A small contrastive image-text model, trained from scratch.
Model: 7.22M parameters, 64-pixel images, encoder arch efficientnet, encoder norm batchnorm, encoder activation hardswish, text encoder width 256, text encoder layers 6, text encoder norm layernorm, text encoder activation swiglu.
Training: 5400 steps, batches of 128.
Data: trained on rendered scenes of coloured solids on a plain floor, 195000 training examples.
Rows from block 8 of the image encoder of a small contrastive image-text model, named by matrix and row number. Rows with one number belong to one channel. Each number is 128 + 24 x the weight over its row's rms, rounded and kept within 0 to 255. All counts start at 0. Numbers have three digits each.
After each channel's rows are labels from the 100 images, of 14976, where the channel reaches its highest value: "strongest on" is what is common among them; "place" is the part of the image that holds the peak. Only what is clearly more common there than usual is listed. The data: rendered scenes of coloured solids on a plain floor. In brackets: how many of the 100.
# convs0: expand pointwise conv (encoder.blocks.8.convs.0.weight, 256x64x1x1), inputs 0-63
# convs1: depthwise 5x5 conv (encoder.blocks.8.convs.1.weight, 256x1x5x5), a 5x5 kernel
# convs2: project pointwise conv (encoder.blocks.8.convs.2.weight, 64x256x1x1, transposed), outputs 0-63

convs0.172:137181128115123133116129128173107122105145054129138111145109149132122111125102127173094113157112076123133139166130086151118125145144066149114130112137113127136098151121112115126141159144087147
convs1.172:146146139128154137095090093140121095096084107120101078098120126137131138124
convs2.172:133120129139120122111116126171111166129120111102122102145150130121165160129155115135146110188146105140141115172122105137150157087129201161080105096107109141106148111138112151135109115121167135
strongest on: blue object (66); purple object (54); count: five (46)
place: centre (31)

convs0.137:139123124108111080127142170147126149145150137156128112111061138134083149168105101097071097101120134130145117111131099167130123117157150111137187106144123105095155136147114124130123117120104139
convs1.137:094113107084118102116116109118117116130097083130118119094068134123115119105
convs2.137:160109113105100145075109086101108146098137127156127146086159159117143102116150122114091127115129170113078125146118108115097137119150162107140164129144150138086120126128108161150160172115114122
strongest on: teal object (69); count: five (64); purple object (58); blue object (55)
place: centre (29)

convs0.29:116115143136084133140119147119110131169152125080137154109143150124134158130138139137108116182153145160126170115161146094138166109127156080139147158120124139143169115083170161146152095114134125
convs1.29:149132126127149150101075081123137093101093113140091096102128142135125135144
convs2.29:153162114104136124136118163145135126158109147093145093143163145154147117144156116129170143134150170127128107098146118137101122114140140122068151107123081129120099119134198107155126167123093133
strongest on: green object (89); count: five (56); red object (49)
place: middle right (34); centre (31)

convs0.170:081131122128073124142116136104109112181131122126134146120128157102168142092148146142135110190139163146115149111141137082136186127122180107131138138135126132138161140083144146129123123104151119
convs1.170:149109103114131141103091107106115084092087096125093098108127149114114122143
convs2.170:174142136130136134128107122149139129156089152111134116122156152143124102127165093137153099131150170106132124111123109124088105127123107160051146095117101115145081109172149136124130148126123175
strongest on: count: five (55); yellow object (45)
place: middle right (36); centre (26)

convs0.232:130114121130114120136106162128123136187158122131125117119124119127083176150104126102079099122140124150128142101127140126174144103148156098164179143115117126130161105095149144128164061130123136
convs1.232:139114104114146148097086098138120074092095103127095102103115125143134132135
convs2.232:153156116137155122124129144151139127128118154115123092162151109137111089134114101096165146106153146127126127095159107101106143123138171125075147091143078124137093136148175118175108174127117143
strongest on: green object (54); yellow object (53); count: five (46); chain link (28)
place: centre (33)

convs0.34:137114148129148128081160153169153104105179111172140124158152116093134115131108079123110103136080102090150128112120110105133101157125091119140127091151084150115108136140146146105105124108122112
convs1.34:120099122080109111113149139124099135155148138068087128115111100116146110143
convs2.34:144152103121126103151157154140146172121130116122199085168159115153179152119100131122129176145129095147138147118151135156125117096120161133125113126108102131106144119112136110152109094106129083
strongest on: count: five (60); yellow object (49); blue object (48)
place: centre (39); middle right (29)

convs0.13:142122137095100068143148137122120151108136118131155091123131124135087111166075105123123098152129108131157183133177138160070098139092143123124142130169101133117159131138114144147126122127146125
convs1.13:138114090114132120095127148128083103125142121125125127133102145124075072096
convs2.13:161095179112134118149102112148122148178148157120112107124128124182180108132122131126115161136148152151153142135092147175115098114101109125140146090142145147107133125133153104115165125145090094
strongest on: orange object (90)
place: middle right (26)

convs0.96:135117122102125086128123142145103173120130106134116084154102100144066142179094104130114118130115094137148144138165125191100102133098128135134164131137113108113153120132115121166164113134154101
convs1.96:149128115117147133091100100137126083094074124132099102086107130127134106123
convs2.96:138122117132146126095136135130124155127158135134149113174122112117139134158121108122149133173142111111135107157195119114119149115177129161086107100117117128141096131160099123199089109108094108
strongest on: yellow object (54); count: five (53); orange object (51); sphere (29)
place: centre (26)

convs0.196:114115170168134127094168143155154103082141137119132164139186128119130096132134117119134166160124135113140103134151082137076116149110090114135115134134109110132126143167175146144095105128111105
convs1.196:121149136131096102121137130134129133128100157112156137108169093142185165098
convs2.196:092183112157083163157157180131137129119128147097150095124130089127147122140100136144134128153107102120127125090167136133165114103136126144116124165117128087147108158129150117151151101130132075
strongest on: red object (74); its colour: red (33)
place: centre (38)

convs0.82:105155152137099117118109116124111141099112110112134173152146113120163161096129173132113145137143132146104140066164154126105166134106111086117153155123130130112129088090177150139132110150154099
convs1.82:128097114101087119114131105091084113131113094071107124112107110115116131134
convs2.82:125152171120112137117126135117161129129131142106110130162136159124149144085138145128115128155120142106108128142142116159115101157170085170106092141152169150122055106143128129147114126103065137
strongest on: yellow object (60); orange object (56); count: five (52); red object (47)
place: centre (27)

convs0.42:147126152108140146069136124160153131112156123142146137140148109108126128125127107116141127090096108067148120110124157128158108128150113118086121081123091191137099122130150132079112134166149110
convs1.42:102098116111124110130171129105116140184155116109129188149110141110130117130
convs2.42:131170106136098127163178151158164141094106133142142103151154156163139100122126098137099089150159108166163130109141138163126158102124147123135078110095093134131147136141150101112141108121147117
strongest on: count: five (46)
place: bottom centre (34)

convs0.103:119132111142120154120117088122124156128125173091099154042141132149106156116149114096143156107164144142126118135155147139124131105180156094134127157089139112138137087145134126121111118170117124
convs1.103:111139119138125093117105097116085128118074093103144140120124097087106144139
convs2.103:134112124182122147114123178115152132139137106145099100169124143121161062152130146115169150173133123116115125135139144135102116084153132133137134123124157173137110126111121084138155079123122092
strongest on: pink object (89); its colour: pink (26)
place: top centre (26)

convs0.173:098139144150087128126131129136135104134184148092166141067153136120118153118117110120111126188129155152123144151159126126107138127149143091161136132124117123149171130107174153132117109119101181
convs1.173:117100127096143102130147106120089139150137109101143163133110116088083087118
convs2.173:091122130160176142151152141137122119117172139136113126182118122152167127087142133078117144095143100150152138127137150091146145104174143146132150108117121094166149153150111130131138089144118089
strongest on: green object (100)
place: middle right (26)

convs0.178:101134113124091090169109148114102161151091111126109127155091129143148117134142133170113129155132138153128139143154114141113161146094158155124155126150144093107182145136105119164141138124174073
convs1.178:144124118106134126114092102123119084078097112141111069104106134114114117132
convs2.178:141133133102123142111133137124111136150152155110112117138123111153163156146109113132141122119144155135147114159160125150138122092155099182075145099096115120167101112205119110131114092135082101
strongest on: brown object (64)
place: middle right (30)

convs0.117:141123107101131125130136129132118115134143102148129077168120096140099108130064105118117096167091062120142135172143111147105096147089108171141112118143109126145122123131091124152154137097128122
convs1.117:154136141133167141092101094146130093090110135113095070116135122132120125138
convs2.117:102136153132143099120146123131122147107155137126093117171145120127124134127141116127115115172146068125162134174160135133167160131156177151057105121134119134119129165131122130156089128105165115
strongest on: orange object (97)
place: bottom right (39)

convs0.241:133135133091070099155116126129122167110140127076165134083125157165104126164118127162127136130143120135148170143173173157112089142129126108098146158139136103136162132118117130140137144167142129
convs1.241:115140125097077119111102086098101100151109151140132126101144142146123088105
convs2.241:139131095122148129101111135117129129137135106134080144135156168123180150080166133098101113124150134160127111154122091118127131081167162123147105125109112150115157105113120118164140138143078082
strongest on: brown object (67); orange object (58); count: five (46)
place: top centre (36)

convs0.46:111142153122080107122122137142120147095157095085170147107147163137122107122128125175104167144135156121133171131171128150105108150130097114071135130153127130137124156127124141136125157191141112
convs1.46:134142126078113107139151073110103139136118122098138145128114113072111107107
convs2.46:155110181143114119151118123125119152180130163120148095120138146183167124134139139141120181145123126106136140121125162184109082149092102127110153121148142113116110173113169106126135130123118113
strongest on: count: five (60); brown object (59); orange object (50); purple object (46)
place: centre (33)

convs0.239:125082144142102138142133124121135167148124146089132159086140162139129112151183140167160146101161172125134137119114146127136139128127163126079117140125134117147129142140123123121131134169210106
convs1.239:121084069126134091078093110133081096137127126124128127123128134134130135132
convs2.239:108093147112164134122100145119093082152171107115089130160119156107170137162137156146120074108090131124112164123114150126099128138136151141116121151156153141137130156105140145138095148132109075
strongest on: pink object (89); purple object (53); count: five (49); its colour: pink (35)
place: centre (25)

convs0.139:138146133117117110101158132127196084069110173133171150146135129106129127115136132135149176099112125132134087119147150149106129139135129122136122125117137144098115114126124150133096194122077146
convs1.139:144162182130110099124184140099104093146157125115114108146127130148139146127
convs2.139:108143101129117132098156157111116164118133109139085144115119087117137090134170124146178149172102074124127102156129117130125152127162118111127137124093116140134143153095116091156113105085171127
strongest on: teal object (100); its colour: teal (30)
place: bottom right (32)

convs0.107:117111148118127107111145144175124130121175121149165110135134114126108128151103071113107110138063118109164159129150124138121106143117114117122138088163035140130126138134134147118121108124137137
convs1.107:149133135137104096111134132101093144194138105104146156134107113147166146141
convs2.107:129154113108119134136167116134153182085130156146134128159149162158139126155115098126098114163174110159135116151164140136162159099193140143115117106112102124136132145163146101150137110101115117
strongest on: yellow object (98); chain link (28)
place: middle right (29)

convs0.5:097133130134157148053138102199135100094126145138111151161164102085126130098130124092141150128108120111133109114140117132114133147131085133158132102129085149120115113142164140094108115126116144
convs1.5:134133123138106115159150166127092163183153138101159153154124110151143142119
convs2.5:153155173137119114148124154160134147166145185096119098140139114157145104178099114139153147159163146137131153177153133135113113096100148150102135106145095138112138133155160111141116103129124093
strongest on: teal object (84); purple object (68); capsule (30)
place: middle left (31)

convs0.252:138099139151112152126135139094180102112106172103138194142166117133125111097135149154141190151136137131117092147150151127112126120127119108110100160104131153165136125107136163153105160132121101
convs1.252:090089138096092119125126135093128124123153114121093111135075112164127145104
convs2.252:114119129119101111125130176107109118197158127101120107130142137147143119128132146160164124144093108151148157142161136202120125092138128135131092131137112156130117140130147125143126098113111058
strongest on: white object (54); teal object (53); count: five (44)
place: middle right (37)

convs0.225:138115114130138142156109142094109166181089157135068145113126125122125147132140135096141115086158129123140139106126164110176120122117164117112140144127137114138124098134130132124151120146192061
convs1.225:152139115082097129099083104134133095089104159134104091113132141115122135137
convs2.225:131150127099124146118103175102102089177147141135098101167121152150148089118073142150157127115097131130130138105122142140107120122164113122129115139123137143114127159125138108150083129140097054
strongest on: pink object (90)
place: centre (26); middle right (26)

convs0.123:159145093092127116145131132120114123123097120142140070139072132157103132142096122139122132148108088147140118192142125165099111119091146153130130124137137105107122123136066135142156171129100147
convs1.123:126116111074154106121137162092115146109172095122149113126096118124088122125
convs2.123:108151100134145163184136153152127111165117144122154089116117107160152120167132129129141153109113129151148105101147136131114115111097111116142174125113120141151138139158156127097175105157114058
strongest on: orange object (97)
place: middle right (42)

convs0.45:142174107087095115162111128116095144087113112090115133097115162163128135122125141140111152127158104166137156135171155146098117155131134094114143170136157093097123115118102121160118163149102112
convs1.45:081122155111100108112167108110106094112082124136131142153138128140165146104
convs2.45:139108109134077109079107112074105112130148119121123143121106086094120166068116146096146140125102166084114125141141144103095127127140098124153134133129149138102100132108092168153106121129126126
strongest on: brown object (71); orange object (53); its colour: brown (34)
place: middle left (28); middle right (26)

convs0.214:087134126129126132135117126130115166144112152113097181109140165114173125113183140131148144088150151123130151076130150099149140153126145129103132139140123126115130135141127131118116127153206070
convs1.214:134121103110120130124121118104109100096092082116095108083085134102126104118
convs2.214:174140143147126144088123133125104121186141151144096102153112151116150133154117116127138146150130135141136119130145098130122157110165131183073142127089108109131089092169102142172114130107102106
strongest on: purple object (59); teal object (57); count: five (53); green object (48)
place: bottom centre (29)

convs0.231:095087114158110140128124115131160140137145175121139167108141108135125113125189124138150159096143188141100105089126133125172173107156154140117110147100151133154159138133139123112109124132171129
convs1.231:148130134124134134097090094117129079095103121120085086094137148127125136153
convs2.231:179149130089141117141122104135151139131134194096115058116143132147160135132158127128098118104143176131113147102147134137102099122123113153092102115134122145130096111164159129124143115141084146
strongest on: pink object (71)
place: top centre (31)

convs0.144:128093130134121098137151155086148146131096137152126116170139096117151139129103137110155123127130113130131132090149158101103145125044165123134123130137128142105153112095137143148137110093186083
convs1.144:128125112113150128139120089111108112121119106085068093118126127109076110134
convs2.144:115152143099114147152163126144168116100131113096133140183127130108134148108113158135143089141124118111110129119136128085156110139174133184092151156131136137152094098148097145138119124098089176
strongest on: yellow object (97); count: five (55)
place: middle left (36); bottom centre (28)

convs0.211:075153121099097106104103126148161126119113177159152183145121103108143151107155116134134165091098157125128094102163151139161161145142124116089134119137122141129120145149128132104091166148130118
convs1.211:167163158161168154134104117155173147097115151145146126118129160131131136137
convs2.211:186138152131084147146118149130150133132127132158142108134085139154168109140105145133153175132140133122116137109139142144124070103124102122162144119097159138136122074109123129109147077137090094
strongest on: teal object (98); its colour: teal (34)
place: centre (28)

convs0.8:141135137144121153126124130127140071146136099126165158164156130103157140097109145148135106149107133123115114126102132113187149118136111130130094105118107190156096120065161141122158137104118160
convs1.8:101114116125125097112127121124071100124133131063108135146139077116128135126
convs2.8:160131168146112121127068150103122088174149157112146125154122136115123130128123155157158095130119172088123143120148129149103081140126098119110136155160148154112073125133149133144099144131096103
strongest on: blue object (100); count: five (41)
place: top centre (25)

convs0.158:125192116133140180132102093129098113131143078132133129133131133130152134059143168138129095130143111138097126111079126104149157125136098123127117128121130139145095125061142120110142121111110156
convs1.158:162127138153146143105116115125127094091066120111091117113139105110119155159
convs2.158:119166124114108122168101159119152090157156134110105082154118142141161146141176163173132127097109146137125163105113116170082091143107143135121122128153145126122132098153145149135123127159106088
strongest on: purple object (94); its colour: purple (30)
place: centre (27)

convs0.179:136117112110143112145124105083136150136123162174113089103099106133098166154102119051149074081137112137129127110117153141130131112118177120146127142124132115118151095133101124131107114091137123
convs1.179:097057097151146127096103160146136126117135146131155126096144112132123107148
convs2.179:146135153132137160133118146123126087190120144160081126139138185148132114110107126178127194099129159117129140105125140139092096135111086140089169121132142127124101144149141134111124131110115119
strongest on: yellow object (100); its colour: yellow (43)
place: middle left (29)

convs0.218:153157164119139130141143137071110125126093130093114146110136168121157157110148155113142145124179132143141143127140167093106121150122156099116135162132146114098120044109132161138114137121123107
convs1.218:111152172117133155188138106131162145097093129149148135121116148142156144142
convs2.218:100137139134123127102125151080073108162156129087138107122144116131149130116149183116148145122064146097103128112116126145121106155131105120121144167136143116139115182093147149161101152099134127
strongest on: grey object (77); white object (68); its colour: grey (35); its colour: white (28)
place: middle right (31)

convs0.72:132098179133141110116154158122152120105121139120117152163183124072139132133119126115143134088118142090141142070159136127125089157115102122131160115152093165108116116139159158138128101125145090
convs1.72:105123136144135082115163156132101113139169184105099126128153118120099114117
convs2.72:131155159123116074123140139091120111147128135086178098126153141122130122131135147098124129137093128089103144115142151140110088154115099137093102168150156122098085172099150151160097150125120128
strongest on: yellow object (89)
place: centre (27)

convs0.151:141125131095143111124180142141171094122139171128127122085114184114138116127151109117130139117121130120137111107120121113104102143159148122113129104133106132082108135142093137091052179113106139
convs1.151:111116123100065092107125109103130145154152158151146138134122151155133114091
convs2.151:116127157099129159132157134120120062122132148105127150101125140108102106105134117119145107104111134146172115129104130129123144143080097158098137141117143142186098131200113105125141156165107137
strongest on: red object (83); its colour: red (60); count: five (53)
place: centre (29)

convs0.198:166103159148159123133172134109127146122085144090114138125201138117137114153135145117177133119150127114153140135122154103074107124101139133135117144146127146094139065140164141147138115120144105
convs1.198:136159156148126139159127143138136129059124148121127097126139140167174154134
convs2.198:068167131129156132145169125122128098133150121090135159126141103142153152092111166150097150112107099161146099125121162154139139129127115132140105168138126117162143200130152110110141138121108100
strongest on: white object (84); pink object (65); count: five (57); its colour: white (40)
place: centre (30); middle right (29)

convs0.61:135074151149133134131143126110133169149109141107119140127170130111150119143155146145181112101145149114129157080128158087152125140103162139121103130143126148125142124134157137118120103129213094
convs1.61:103093115125151096091123127144091085122130136081101127140132085122148149120
convs2.61:150108178088121159109070149124102073169130108127090127152098108110115128112133148170132115151107130096116139145128123119105111150159131144122157164153156111104114133135128116115096161142106085
strongest on: pink object (94); count: five (47)
place: middle left (38)

convs0.64:092128119142150146136145080149099161159122141143090131112127132102151099134189129122163103074133153102118137108113109094149146155153141170123114104141122122135126152164104091107119122121174109
convs1.64:126115114125136122109096124141107079073087115103120098094115130134120088117
convs2.64:181114125133117126115136114134113134115134139128157113129130123146178179151134125132119132119129140145125118115119096147133102089154122192070132093099105104165111073175107145150139122099106139
strongest on: pink object (79); count: five (51); green object (46); its colour: green (25)
place: middle left (38); centre (37)

convs0.38:131147138100095135089112129155123135147144122130132165146126120106107169128104137118101115132108121139143153124181192137157137144142122067106166127126106157131127089098162169108130126164136090
convs1.38:101099131099090109111138144100120122122145115107132145150101092097128116065
convs2.38:138167110188082151095133166097145132126099132121145140108151094119125108111125118157149172163141169123160118135125093128162103134152098136118116129117126112106074102126130132160146132082123125
strongest on: black object (98); count: five (58)
place: top left (37)

convs0.185:071155132131113148096091073167128127117160132133140149121136078129101159103128125090110145128108139127110122104157141145132150124164116075113141134102108147142124129110173146110110086162154134
convs1.185:148125102075118131128093084123103127099089115086118131089112115132134114129
convs2.185:158138117129109145158119138114166100122115118099125113101139164129114155165120111135114158091125189105123135104133093111113112142097091127103125129119146108154065093175143137153149152159111158
strongest on: black object (69); count: five (49)
place: middle right (38); centre (29)

convs0.40:207113122107151144104132141124151118136105130148111124187107096135098149136078123116150137120099080117152106152108154154154091104124118136133106127096132165146115088105120153124143136122113106
convs1.40:167188160134096114161158154119103100114122130126111094114126102127131136140
convs2.40:092170116133125149104168141099163104122109091133121190123115170079073105101158117122133131153107120119118099141145126126122167147155099130159134160142147139119111126104100138131110133102121161
strongest on: blue object (100); its colour: blue (29)
place: middle right (32); centre (27)

convs0.221:113197115120133144110127121168093115113147054127137113138109151144123109120110131166084113162113085129125136156128086156108120144149073141125139107137125122132100143119109111121136149142086140
convs1.221:148136135126149129094102094139105088083080113120105082102124136138126133124
convs2.221:133117143133122119137121121186123164110125113121120111157145126140174149123148127125144106161160093139135139153107097142127139097114194169071101090110107141110166110136123145111118126110174159
strongest on: purple object (69); blue object (45)
place: centre (34)

convs0.77:155142113132146149114155143133132101132152082144139100167115120136122129136087111132103090143115070133111115130090092123151131128146103154162125117119123131126108116104119115123133130084037161
convs1.77:147129109128135138164147099120100125140092113127138121067107148162100086122
convs2.77:132098110097148090117097145128146123107141121139090130157152110111101111203110110081139102105135138135116139156124142126142157165112153103168158121156164170130135147123175137128146137160136127
strongest on: blue object (97); its colour: blue (37)
place: middle right (42); centre (25)

convs0.24:134098133134083126167141182088153087179147128133166139130121162127153113106140128166142114179131146134130111136106127096154147124123151139119100132137138150173139163111114142125138153077111148
convs1.24:107105126107143108093093099131119097089109125146121093109137167133102139170
convs2.24:137181163122128112111128165128162157131106182117113083114137118122125115158165112117137134126129172119125167148111091127078102139132143153072120123136119149102102091141144121143110127106165150
strongest on: blue object (67); red object (59); count: five (43)
place: top centre (40)

convs0.121:153141179137126124107159130124131114151108131102155158159149158084164137117140139168162151123111168105146141109153168107146133149124148112112129108140115181103123104138165186106133163142132131
convs1.121:072094100126132099116121138147095109144152141101129167159143100124136143155
convs2.121:153106148115119133116105122092085098168170125104120124134119161143166084153148168134109101129095164105105106104116145171107080131138100159115128143140154108129112149127128149114100135124079112
strongest on: blue object (47)
place: bottom right (42); middle right (25)

convs0.51:126124128138121158096142098153172126060126185084133154089131138135113114132167119131150190110147130132117114125148141144109129114181127111129088146089130118123139114139129123126083150152127136
convs1.51:126099094134138127115129108086103110139126065099118141126089088118122106124
convs2.51:143107124113119170106090185097099091167129089143112144143136149126152110136106118149169144133147138144150084150124127142097125117161124138101167102115137108169125091126144146142099152136110086
strongest on: pink object (61); teal object (53); count: five (51); yellow object (45)
place: middle left (32); middle right (30)